Weights of a small masked spectrogram model: patch size [8, 8].
Rows from block 5 of a small masked spectrogram model, named by matrix and row number. Rows with one number within an expert belong to one neuron, the router's apart. Each number is 500 + 25 x the weight over its row's rms, rounded and kept within 0 to 999. All counts start at 0. Numbers have three digits each. After the name is the row's rms in percent of the matrix's.
After each expert's rows are labels from the 100 clips, of 14976, where the router gives the expert most weight on average: "responds to" is what is common among them. Only what is clearly more common there than usual is listed. The data: two synthetic voices taking turns or overlapping, over music, noise or silence. In brackets: how many of the 100.
# router: router (model.blocks.5.mlp.router.weight, 16x192, trained with AdamW), inputs 128-191
# up: expert up (model.blocks.5.mlp.up, 16x192x192), inputs 128-191
# down: expert down (model.blocks.5.mlp.down, 16x192x192, transposed), outputs 128-191

# expert 8
router.8 138:505510522531492537500493518571500476489510486492459519519532479511507499508474494483453521496541465516480505515492496485471527486513499458485493503488487504452482517522471502487558510498525486
up.0 086:457502518467491487486514511465537482478523513526499512529464498475513510457527547500487505516534535497483508537513474501530512498453468510446547502503511518488541451521493500497472537497504520
down.0 076:489553514512503533481510497529522531505528559481511503470477518503491537480486453525467511502484508517506522518499519499501473455508492472509512534496498528499557531514489483486474541514514496
up.1 103:467533515503520491494504489438502525493504496462485491540488490531476496538476533501517493504505487495507548470517523510557483523472496476479511509489484470520490497486522443556466523486495480
down.1 105:495524521493507494463472488484468519527474501524504534521480472519528523470483507488510508510483527541498529521515514527509479504444476495459481493469483502471498517524526532527531472531474531
up.2 093:487487498475527498485521466473495499502502490504525496555520483494502572499555515514548473509488502489502495532484558500527515465512470503500533500481462506515503492498507508497456498522514475
down.2 092:508472516505494533486457545491497476459477534457507498463468488484503500528479516523519484527469514545537537478455499542524483493522496504515518465491480508539496479543519468501534512493526521
up.3 085:478493517496472486500523486470509507473471485496532547518487457475538478516510533484472537522482505493483500494495485518480563465497497492454525520497481513524499477507468513488436471501452490
down.3 088:507500517542471482504499492509487542432523513507470507520515534512502501478531490524527470533522489526499508497490541500466532519489484521494499520493502520491532520528488520549491510469504522
up.4 125:526465476487453453505561464513481489516519563532501496480498517488492506486515513501494500528484532491479492514457513510489505502493496448486504509499529497513495472469512487471481477472534464
down.4 117:509530520479477489444505488490499491531532526486521466489524489497519505494488460513435477510519505471474489498474495530497522501463489516505507511507543478508493514514527419512502552486482490
responds to: background: everyday noise (96); second voice: none (71); typing (42)

# expert 3
router.3 124:470501520484441535474543491526529456511520495504518471459491562477548474505498494478471473542495539467503479510481548488507511503494502508525536522504539464515513465495513505538490484495473507
up.0 090:542492517487496509524499525479496475530446503534468488509513501482459505502491508503494549492485509540472497489462464476474505483452484435461482512501491495526531540500509428501483542489467482
down.0 084:489484501475492522518496530540449506500480497471483513491476463518538505470459521477528518502527491512498486512531512517502442503528468477517480454496546470507533506494467509486550440465527517
up.1 075:508508495478495492484490478516486486526474456514463491545498510440537506488511513475536502536492468494493501472516532495530524483522474506467519496481467510519485506511501517509507486531542517
down.1 064:519542563483437505515478495523516501508468527546549484519490517520485525521514531474521510493464500477490460505495532468490486477523500501524465501471520495501580511497517505489445560505516504
up.2 114:511485468482517493508531481471520522486473502532512560502452479498458517478485529529551490451493507512507500512512460508494483472506511554496454447511511507485542514502541464426461480542470519
down.2 103:525496499522537486518494573501550514481535495491478491463445480532478475501519488527526527493514511536531495488473450524500513483510487446452522516484497504523520525489523470486486522541484502
up.3 082:522480486499542477510474517478509490488502473569501488500497525484576501515526499469499526533469485490503531481490454503500515542493492445526489540517539465514535498536475505463533454490506544
down.3 100:508506504475495504476526480545471511484473517491543443493491465479523524484535536541477504443503539487531502475508533495503524528495502485501481505491515447511534529470473491495490543531505494
up.4 100:516485549486494499471480531518530462480487530519475493475535520514518502521553504518467477529506515508516475532463507476469518495502500504499475532510477527519516507530506536482476474480472550
down.4 102:504441503541491495512512440520494531501505449526528501531531488469471450444485505491479489485447496484466489526476514495530471505475525473510508500494547470461521560494544492513536538505529443
responds to: music (90); second voice: none (52)

# expert 7
router.7 058:468494510511478484515522503482552510524475522510482512499515512547533502487493463512513524525500502492552511518485486556468513515496477475471516463469502488484492470495462522515482519528482474
up.0 093:504542501487497530508505492469452507512472512496490491504530499507501488498464492512500557516517465537454459493514457462511541511458457478507508496474492536509526526483513516476468510490508525
down.0 096:539470515502492500525535516465461479515534509485499487489467491509423491497494446514474496531548495523462520501470529489478488480506478464496482459511526495507515482512511418487514540519506539
up.1 094:503502508555517450479539529541503466510540473510501494455511525502522530519524503545467494543467469510504533470516493519512510503491471476504532521508536538486526524500535498524502503495502496
down.1 098:508507488513462468519502545499518530489506472459492485489463518495479470527542495499562534513500491511461532500451485488454499463499474504497534485481476477522478481495521463534528521505506531
up.2 108:555483461546499467501486497496533518478539489488529538511485512488466492502485481481500521481439540489508545457510446507478416495508510470470490470497465497438505451500494479493535528529522509
down.2 096:479504509470506502489473497520543483513492489530497484509527492478506532513516498490531518501490490521523468473461507507500527511534491514463552543524522507484519518472485562503495496502516484
up.3 095:501514516507519511524475508490494471478485451538526511505494497503461493499527511539509524527515469471480486461507523453507494524494477505487495501524492493442561457481506478502485501496513503
down.3 089:518539506528498467455539480496507469487510510479480486538517506514519494495507481477499495485479508473499513461486495484439493489454445459526512503473468510534501509560555494469512524534463490
up.4 097:489445482486523495487514502517467511510482481517487511491539528459497485503495481512531509493505534507520527503478523448496522526489516484520514521530543483491549463499519504514483520495506514
down.4 080:494496501502488504514507471479504498461478470493546511517477491467471534481506477485468505490453469508515498469509505488454479507541463515544488489544459504549515468515486513460467509522533503
responds to: background: none (98); second voice: none (49)

# expert 15
router.15 093:492510500515460452512487527486534514499467527468533469495497538474508489497498527478517460494469513495487479463469509493477483518480487520503526547480544533506525518499490525426521553491490477
up.0 109:527513500548529508542496508517513504503458526509497513505558483496527509488536514517477503484506483466493497538542562517498492531443490501529471497505464500516566532521517534484528493461466484
down.0 129:475476497512533500484477459487541498538501499541527484529484501512507527448495535518498505463503531452535463517496492497526504528506540480503471516523532531483497495487466518500486445514538469
up.1 120:473499476497477498482485536528485526510487483481507509516479480520502495480520470508496522503472547485521511507513469478461516497504489496471517491495493490482577528516476471459497506478473503
down.1 113:530501471488515499497498476492496529497510516516485499502479506474562506497514578502531498478469557492471477532489498477493505436511564500491512550492484506516454521488511512501465520507502474
up.2 108:509481523513495495521481515502521500473525484481487467501492576497511474524497499517477476499512486519490520520465534477500499491493512498503535508488478511487492558489503511502532505500500503
down.2 099:460472479489492468490495484545515487523481515557465488550488507489513526509474481487466519497485522465495456532462493511486492517467463529519476506526525484483506447500521526507514493524459517
up.3 093:523507502470541491495515509496462483477507504547479488506483459471532463502472515487529496502483489482524528477482455491526553487537463505509548523469488520505496516478484453518524540502537488
down.3 088:496472483536493497528563509496496497477471512477462506464472497522440513505487469501499460468505459502487553532496539470450465494449488524493546467493499509514496490480514457531536514521536501
up.4 074:513490495471509535483482561504544466534504527492531467485469491505514478501449524481495492530513489491506469459525535511487558524449454497479538513454518471531498469501483506571505479516530492
down.4 084:516482504525462489484549560504455487455482472462465480469481535523442493504487454518510479494525470533508534503477504493468455485488473519525545476477487491511525517491525460536501562524499533
responds to: white noise (29); pink noise (28)

# expert 2
router.2 087:479512512453534541489476469519500472512510527510469479491522468496477469468526504523517465503519463484481485498516534523510455518507510485514504498483504516471542513513439463479514525527487482
up.0 107:526488480539536477480486457518475550523500496510517578494461488502430498550553513456518495498527509512508465481484496508459492520441479525502502494498520502514482498493496520516499523523440513
down.0 104:486507556495501532533501540524570477450510480480497446511494501526452495507481501508475515473527503507507519523492441498470489482508479496465483477494504480488519506521497513514487527532495515
up.1 089:489519481453496523466514547473522527507527478517518447476494535475582466492489509505486502482498496457511532508491553513522487497524479475475511502488506546494487507529557527485480483505497495
down.1 074:509554520534532521515444496487500479517508525523512529510513535512505502457499498474482489469498517491468471492489526478493504533507522533505476512498544468518527490485508508519527497486499500
up.2 099:482502485471471441490505443503490495476464526510487525473514496482488525489434489525502486486475497510548543502461485524467459509523498507494501507503470473443505443486482520522504528503493473
down.2 118:464499514503488517513477500529529459504519520508523476493525492469540525477501502470465503490522517473491482516515496517563539524498474500490509527506526524489500534514456537491494464547517517
up.3 085:512508531522528476519463466504462489542489488514534472509489503490511488523470501478490523516505455525501501498492505515515484460460463474511493526473491510544499493550519538521504481493475491
down.3 091:497471495505496500491540495514486499501513507454483515500501505491485517529474497529532512506482530496487544535486509476470488471488521535470504495497520491514510523487526451496525510474491449
up.4 107:484511488550525491501529481471511514520464528472512475529543473495534553487498492471420518503493480489506455508466489511515492476478500496499505473516509487463492554519500528522476504538569491
down.4 111:459504520507466520498482478508456490535492497534509509514512500454516564482476505524508484478472559477511464501479529494536507522528521518550526545504490525506531490471451490512475498510489469
responds to: background: everyday noise (61); clipping (31); electric buzz (26); white noise (25)

# expert 6
router.6 063:516493498471544507516488497519549491518479537448529495521510498533506463504473529533484467501502490500514466510523484491525481505480490487487455496531468514491496515490509473466502532533533476
up.0 102:504471518520524514523501529491516538504460519469511518552505592500474535541492489539518496452475522510494529429512501465512518491484503509453489509499479510465489513508488519514492523466501512
down.0 120:470511506488506476505482449511527482471473481544514534528529517492536474480511522520493485480483519497500467501552497491564485530512528452485482522540555501524484517502470559464498437484510508
up.1 094:500498483493509509514475464550468533491514492531544535520506490504509518572499544559512494524507492530541481540496501527498541495499481517500511517543522520523509493540532478548509476474477516
down.1 088:515488474538521515482488519507495576498486492459458520512502530540484515522477465463463496504510465469459508488474505504514473476475515495469471448509488504499485469457521483501466518461502495
up.2 096:528489479503503456488464529467457487521504505464464532512477524486518493471526528522471501497480479468478488522577492480484519458476485497503540506477493543483447519499473499530499502482509496
down.2 076:479479515473529513521536486505551482524475503540511520495535507488522447493497465519498462509503497538495472476529481501522473542492498510526490509511497470500511514501488516452529442491527478
up.3 090:488487471485492463484511500544473544495486511496493522415493456485518509467519516503468472511502493477504555517498530484486489476459512467513557508536467556479518451514504510492526548479502493
down.3 073:476460514511490487537550494471475495482493521490504514465452546461490509500478523421524501496490501498459522500516488525523485508498505507498487498469530525513528519535535475534454504520425507
up.4 096:495472492505462505543493484524515504498525529509494513478467426500510515456522522524538491526492502537490533482484503514523474476468486497504498481488507510498501489481499555532495482479519480
down.4 076:508521536499466515512503505536481483545539512467479540433492568496513495492529491530482474492506531503531536543517548471466555508530475500479490430523494506529474489478480513492526464522483528
responds to: background: everyday noise (63); clipping (45); pink noise (31); engine (25)

# expert 1
router.1 103:485504482524517487533485497476506518469522521517500527531518465482484492466507500496481547531519529491537467500503504503485539485482496497487501453509509508517480495518507480499462514489499462
up.0 109:551460452449526476514475475479533535480528500528496490489543516544465498534538496491516524499559501475513487534514519521501490486522486503504509523530478478497476536518545476470493486492511483
down.0 102:499471451503482511516511465539494490500493522541527520527499481483523453473503550470466489470538494507481431484504522491547517508516498493499493564477492507507519499488453538506474485550523518
up.1 107:503478516539506565498477537526480537512469532467472491471544472501546467467517510513499443491496522529508499569493510529543488533525514499520489483491532496517513463555473521562518467496472479
down.1 113:491527528445496468493465487483526477479522520512520505524505487467536492517506534517504508495486528493491478456524491517467503529527510492508474496503521480504487494446448492491481446505542488
up.2 092:478518474471518487492498522518465490514484484482494513521472516487446520489523491507473520490507506521483470487525504469486491541461479494494484458503496524495471478508467483496522485428496495
down.2 098:566471513492503537481508520508471490487515491464414503486465512499464493531520473527523539514482461505499524490500508491473494494499467562525525492493479505497525511529514503510518526488487497
up.3 097:523515562501506535541489479476481501497515466463533523500512492505511531508494508493458515506476524481507480483505500488506527520478489511503496541503482529477518469506504513517469501505492492
down.3 096:489442484525493515511505534508486509460529466437497498479440480497445486511523468493559461566499523534491542514486469468486505463518469502532508493513513477517475496513518470506505458494504494
up.4 087:443490514512469483541507496494548538495489483426493485500538452511557506501492451490513492442479498485483487497527517518476503519483531497495519502469505493512512507456523523533486462481505493
down.4 084:516505512486503491502467439510507493521454479548521503520471535486541479471528535483493482504500539498505460482503480505529515524505557470522492521525538468491508486501425523493508470475519532
responds to: background: everyday noise (73); vacuum cleaner (40); white noise (35); clipping (26)

# expert 9
router.9 122:500507478520493471472512515485553505505474473533485458497495555503531525511468526493498493538525525500529535491440461490522474512514491513536528553481539515490556502501503487505489516527491477
up.0 114:460482479517455480479476499508494512493521461460520483511483502506530488508541527510505496517502530518496526472500545506479535492509497437535497442496512499471476488492469516527498573525534518
down.0 128:492514467466525508497442458497525502505511510527498496516516465511500459484477502485490489471507516466478448490515487500550519519493567515496494503511507479496482530467488516495495461503496494
up.1 118:501468510525503497475516485517482496503515486497531543488522489537495496501490544511535470483466493505477496486509498499492504479486514486521504481506511504455527499511496455527478561520511473
down.1 117:466470455482553512485473473507536497496515515562524476495508459523520493474474523503488514457510520481495482507513497506549519553516560471505500529501519487495477505496479481524488469513515512
up.2 120:471503509531528469535517502487509515452502523491486497466482472523520479546487449493520510496522511526514507490473501511521486523475499496528526430475416490448492531456528474507506503482519465
down.2 124:497517466470498531514473447531537522494520479543534500546509464514555515481475540500486468501474553507531456483544518504543495538530528513511510526530502498519506514508442515484473474480517466
up.3 101:526487477452473520509484473457518492498506537502497477456516528480527493462485486490513499469490489548476484569487515540487506512534521504521476436518547487537530474516449510492512501517472503
down.3 096:494483519504490451490496531513518470529482518457448487497542505495501508496527496479477465489501513530477530525511489527531541439435496481480456529503497531545492504474509524533541527481471486
up.4 129:501518553502515498486497472508525464503519507530514524498486512494484502475509501521480515499488496506509493541480532495475522520513516489461485510491483523548460486463494487522501462509443504
down.4 131:492505495480469463486516500447482458508486521457480529500495518481510477518531495456429504489525478510492510521513517496465509454487482491526481524510523517521491445489498505497561515489502518
responds to: second voice: none (100); background: none (96); quiet level (62)

# expert 5
router.5 068:462501482486501558533453485478494497548502529510487519482479456543466503531543493528477530517507492447491532513515524488497469534480549481489507501473490495559520497527454491492457529486464502
up.0 096:529521497495520520492510463464481476505506512511519481480516481511467457485497489523469469530479513480500448530475504494562503533463476471484502524479497530494494497528553497497493504518483491
down.0 087:533486491470519509537446515502470496446492525458482509493488500520505503530523450505511538490526454504503532519477536483486494484502489511545542460472475488542502510526532502514479507502509493
up.1 092:490478510484484464538459468484492517456508491509491535524496491459502518496473493486515482482532504460465552462504509485530464509480486514523502503489497547482519493515546423479482499497484454
down.1 091:532546484500514486497510501506537514514542495547519530520509466498543514532493518521468492487511485461478482444511527517530514526467515483509477469553485507519504535506484561541508514526509445
up.2 114:450552433525479496499511494499504518487510534497488531495509507528486478498484512471493524517464528492493513528502457478459500531523523481495480495519488484466480503497506490488547517483520521
down.2 119:513541506490523492476492476503517493513500492549516506544522513494523458483496525490465461489473511485513432463524533530503519535491499495499488518514504490512478496474431532527505454476503466
up.3 097:479498554480493488502545471489511536487499484468552427469439474511479525524511514506529487514491489524507453501498468481521529485506491479495480502511522496490507520520465503493488496522534502
down.3 106:501545488470516496439507457512508482529473521537536493518512540463524493482506514492469484494462497499505473482483525513542536523511523483487520527498526494505473528501447516505491442501527504
up.4 135:513507482479528531480498514514535547516473529452495516528497515482545509459510475530527490503494496518492526514483519525503469504469487518474496495480495457516518513467456553501482509500511487
down.4 140:472506479510471485517484458484473512528527515527545500499477469484467521472490543545498451462495500483504456489504490532544513497557494512495507506506491516488498515481473504490475463515484473
responds to: clipping (27)

# expert 12
router.12 069:465474506494525525506496438483547477517486527494481520462462499488516528515519456492486462514493476490515531513489487515518545553499543484528499488526502545516548473481462498478512469549487517
up.0 091:463489517497488484513513506500486518527491498508524507495526520495474512517489522484478498527474513520489531503497471525508490426486494468526501503518500496551488467568509509480544535497487497
down.0 092:523460519524493513513536564479483487479533517449463472506477488516506527548501468535519561507546480521495525513515468491494504448485513542505516489454505497521524485513512488472510524495514476
up.1 083:463516493465535536496487452520492499574505493494503531511479531485489522504518521501517489499559515507478460464471504521514493497462478484513514506468500514519487519487481541496511485515487475
down.1 095:511476500496479466487525519530472514499543525420446514475444501519459504550481517499508518504504451531508551521472481489448512474474488520505498490511516497469505499508544481494481499518498532
up.2 094:493485469463485480517497501509494542461499478520539504461456531528492516485453480502477478494522479521542501533496464482488539513472478469501494490522540509539460479465483521466520459508462539
down.2 089:505464432535491495486418539495483481569540474482515507531502466514523467482530514504488504463490523477487469529492452506482475470523501470513504518481495459508476495498459534552510519479503484
up.3 108:507535479482505525508522472492490498526509497491482510513449509500530550478503476509552484480536506535526516510502492485522488498483492507505553495497462492446525471498486493486504486499488519
down.3 093:491493533481509498496501451513495517502444504545521538486549506475559560466481490468524487500456524474506523511503507456479523538483537475489477505558546509490487521497484493499518474471535485
up.4 110:493478499502499544533503460472463526481497518520507507498514441500491447531560480482471524492501495518538515526475453492535511463496527484520493503485521461509517500477518488531503475504526510
down.4 148:499550487471508498478492461515526479518472462564525503558512489492573489476499532497495467445489511493491418460527522483528495548520530475492490515532527506498487504524461542488503476500491476
responds to: second voice: none (99); background: none (97); quiet level (63)

# expert 11
router.11 076:470473533483544514545519469516564476494496475477514476525532489483504527487521485540540510493516496516540478463534551491469485543499491510506471460465502504513495533525503469486488505499496457
up.0 089:511497449479524487495493487548487491519518514536516465513478500542561498528530482485460471524497503516523441482480537508526463496480531518510569536484489566467506475472529482505510535508530484
down.0 087:502524525552480527491505525504456476477540544474488461466495482510479505480495487484482512547516497469508556553481511494471514458479475518503493505503505487453478520487543452491498510516517520
up.1 093:506500519500494522477475516541525513535459474480501498522500513491520477510499487470463519494519529478485499494496524530535459518483505464472484500439514466542492506501513533556478462500569510
down.1 092:509518474470546502493476471473510507487517477576518466520507456496491489492527540535511513519492546496492500493499546515518518522530492461547516566550545505486486522508506507495526484509488526
up.2 087:486505496524479509498498490449474495526502458519518495482509504533473539526493513533529467466510487461494465483472539505485476535484505520463529483484470478500462510513501466489503557474479481
down.2 088:554481538511497515464517506515485474517510517452476477496485507512506494508551504455493507543492481497453529487463502530490495458489463490571483485512497496503536485461541463503474476446490518
up.3 087:518469448493462534485530505531514541492493519500502491538469516519478490528487484504488530526501512498512503498492482509543491445510442470524518434498481489487446506513479520562543542485524528
down.3 081:460494502498492446472448513488510451491513498483486525508490485507479506522495508504521535516533518515501524514475490491505535516528497482501527519518517521487443518459539462442510502488531565
up.4 095:494472498516539554533502492496488500483493503520511504524505536538481475473499510481477555513463512560500466490551528528517471526487463490509495493480488537496467438485515482520496549484460498
down.4 084:494542470429493563474524488489534471507477516499558479527514473490524526507511553514470513495495448492494493513507474526476468501489554509471462512504491481518499516528484508491534492550502480
responds to: background: none (87)

# expert 4
router.4 064:476515519531499526499476442513527503536462533459542509524531492465497499486509470512502500557520483469516457534510495519485496515486543479482475460459514496499504470534494513518468492527502522
up.0 092:518501513485536516502476499541516475492532491495539499453508539520480502514537526474510503518488476449496470478450524479473546500516478477501469504487511493487527468556505495494510457463489484
down.0 090:550463501512504452463434493526476487476509506495523482541542497528507495508503428490507524524477465534475537464484502452535515539500579527499459480500488504461490496484493483471468516495489490
up.1 085:506469488461507541475515508501516484505500517470447493459536503471508485478533528468530511494526511476491473514552513498485490509483478511522492496530531464498541526539497466515481531517523490
down.1 068:496535477474508517488528481517510486503458480528582505520509494500534466522501538537485543493497485515523479464450482525532478514513503493499487497480448474497526460479481512534537471534499491
up.2 104:518534481454515494499494492505501491510496473443463503508528487507498508517469494529492522535548493517524498503467480459510516521494494559528523513546487500522474516510458564511464483474489457
down.2 111:546471527459498512519503509480500514485514504495553467525535515489559474527482507498480512504489472479494471488498537533543501504540463495506492506503508455491491505515509523525538496519496483
up.3 100:533528488508512474452500488524538519510533467522492499527466499482505502490482513502448458477479458515517474532533471462545482474471471517477504491507477505538477543531470538498474504474510495
down.3 092:503492491517485511501524518518466516502531525513486511483477524488505484523530491523485485543490503506508528501482461508473518475501469489465527471437490503523461520487520482503526514518489545
up.4 114:472510595499515525533494515480570530483498477471519476528519485509507527493478511533551483511503478529507541484520523487516513505463495480459500496480496533543518503494475510541480503514473492
down.4 102:486486456475473479506481490506497500550492520493516544526475508481513492525518508501472504517492486476504440529478500514526516494544445486513527477513503472501501485487467495525510469527477487
responds to: background: none (99); second voice: none (98)

# expert 10
router.10 078:502507519542509502490487499493532540519527503510504502533486447511482469486496460522505485543461506528502495510502501488493482505523531504517532516515505465542469503507460479527514493475484535
up.0 092:514497459505495511491520518502521497508460515469509507542489482492486469458551522491535511508553486511492496485504543515484460448450521536474465531490494499491438526445497515492496541493510507
down.0 093:461489532502517522547452470486534473481496577562493492473506544493523482526500516526514509515503498541527491519519520498528466516529577513504540526517492503502519533507508501471539532501494500
up.1 092:541510499473540505423528484480514479502518506490468493510456517493482503501471521473529538458459489506540507512533497519462457523501499527474505473484496499492513574492483489497490474547487466
down.1 092:527480516493487546503485493470439494482483536502450510486506550494509487516517502510528512486520514503484459520470533521470515462495485494502464511494515484514522527517499521500495473482548534
up.2 106:487485493459503496527511487516499494519499507475513523498520472498532491466525532520462477498501503517536538492484505474558510536488483520542524507546503516504511534531490507486579517485448519
down.2 097:492495521516481501510465506482502527466507496514474513472466516497435480480480480506496496526535524491474517520554493518438532499519541542469501526484472490470488470448544487474536510519482529
up.3 100:535443525498534482493502474534518474487480500533516523546471543492522546514506530524510469473500500468458501525497464496489549497467468528474496483480475475483508490503537459501468511505529470
down.3 088:529503471535529511514480524490504502455526479465475502485469505490492542516512503469535527492514505565538533534511468507466523437514470529504501446475477496528487558531520484525514501477469505
up.4 087:520509472528494527495481520526515551467491529498523511538488491455482501495524512502497453513494472516508540512546464522509508504481488535488500514541499472513457469471468546543469543469495499
down.4 075:459502483452515515473478443524539466512549543531500527542483505489499475443536512506465470447529527506484483469519505501510506509511516473522480495526501475464500512483485488503492438500468508
responds to: quiet level (75); background: everyday noise (63); second voice: none (42); white noise (34)

# expert 0
router.0 175:502502464495501507485522530491479479471545466567479531492520494497490483508520503484539512480456524522519506497515472512490481446514452560514515483519497509484510485521511489477487502541509513
up.0 127:483476497508469524487471491539512452475481529512501495418488487501498518488448512528456517515483511480515484457528552528517488514486514498520499488509536464529546479485533504512474502433505547
down.0 129:489510485463494522509498449478487507518489523515514464523544532446535486549530482475498478508544505434472500518460515502496468453484491518494485503532516487486488475455532516458505458485520521
up.1 096:459493532498503459493503472528507510493519463524503503468526497464518498510526511514463512495517494513474460451490491489432457507505508469456496488522413509496476524482513481530526466480503494
down.1 081:516552530510501504512494471508505524519486547524513497508503477506499516472469508475524515536493507507478511508497523500563560540486511507487504523526508502515501435493503487484520464479490464
up.2 106:498515470540517486489504486490447503540490452475490472531498486514498538537489473494513472476540510496449465501524499490513508452480511485493534518451506494480463506481501452493504513498505467
down.2 110:483491504471514506476479474499510535506489509500502492477510526490518486478539509520493521515503499487503464530500472557456456490477510546548503517463527535529480451474530525506487486503494531
up.3 103:541498486484504501495488483512491472470490543512502479533500513509533525518502500514562476476520484514456509484551472521521508493518500503493455530510469497520477496525512489507489446493496470
down.3 101:493471482555454506470525526524471507481522502493504516521480511497507470494498502475507453490480491477488471500515500463461519506506484524550511532483560503511510506488474505501502495463512495
up.4 094:492467518461493460495524472474488469507496529470510501556515509508451487485536510491457496532503486515509497530523484484498567536487491477525484540527600439502549524528529500501480528475493466
down.4 095:503522468491518483502502518501486512472505563470469522469487507544490500536525447491533507537466454523532495477464500497506534495498464489489515481501492489484487496515471499469515483510537486
responds to: quiet level (85); background: none (73); high voice (65); first voice: high voice (55)

# expert 13
router.13 063:486510527489470498510461489522521521488488503479510519479515464516512502525462483524525501533477476526467494500508462536460502551476533498494482502474517518509478520473509509507484482499526548
up.0 099:487516534470501484489531529512486490452468517531535486516476495500482443507499501514489527473493543489485496512527494511501495490563525494483528472478496491495494545452481504557510480510467449
down.0 096:463517493491503515521505458467499481525508511511519499492489487497563506479524507479484509518503519488509506497526507546551490523466530458526481481518479477547519513506468527506527485474518497
up.1 106:512528512516474515526500501497476488456497485526460531456534490540508442538510484464501504494477454485465510496487478559490493453497544494499476460515505507460545544475513510454542485521513489
down.1 120:484504521520511486508491459489537489544506470541541502524530552472535494460497504476499496463474530461523458502520497512538530562511543460516478531493527514523477510514441557512507463490509458
up.2 098:506522473502508517498478517440477483487522467501460490515497490510553497497467547510515472517526463465515521488485531471471536441534487520499518479484508460490517479452513506549518492502467510
down.2 071:480492469474500485489507476507527528526458515513497534540484507485538497477523475472453481454443544454470490484490516525498515514546493497519475501537492514520497533460500514497545481489531471
up.3 120:492496492518484480543519448510531527491469520472446510483463474498473502519507450484514494492528489481519521520538480471472485486458548532491451515517493488532518512524517513538482492503505509
down.3 129:458512519508530512490491465509555462531489478544536498526521505464567473461503515506479475454511511495500452467516524533547490519519512484496498502506516485516460490498448540497473461513491480
up.4 096:519540510506521449473493494515511531500548499519529474456489496507526516549494499471495485521463484466474478535489459486463501495469482486514450514462465520487495520516474445434534532488498494
down.4 096:472502521514488506534496499524468534490559511466479503493481508536457489545512487496528494495500468492525529500492460460468470449499465515506521471493498471486524530514532479548539534544471545
responds to: background: none (78); clipping (34)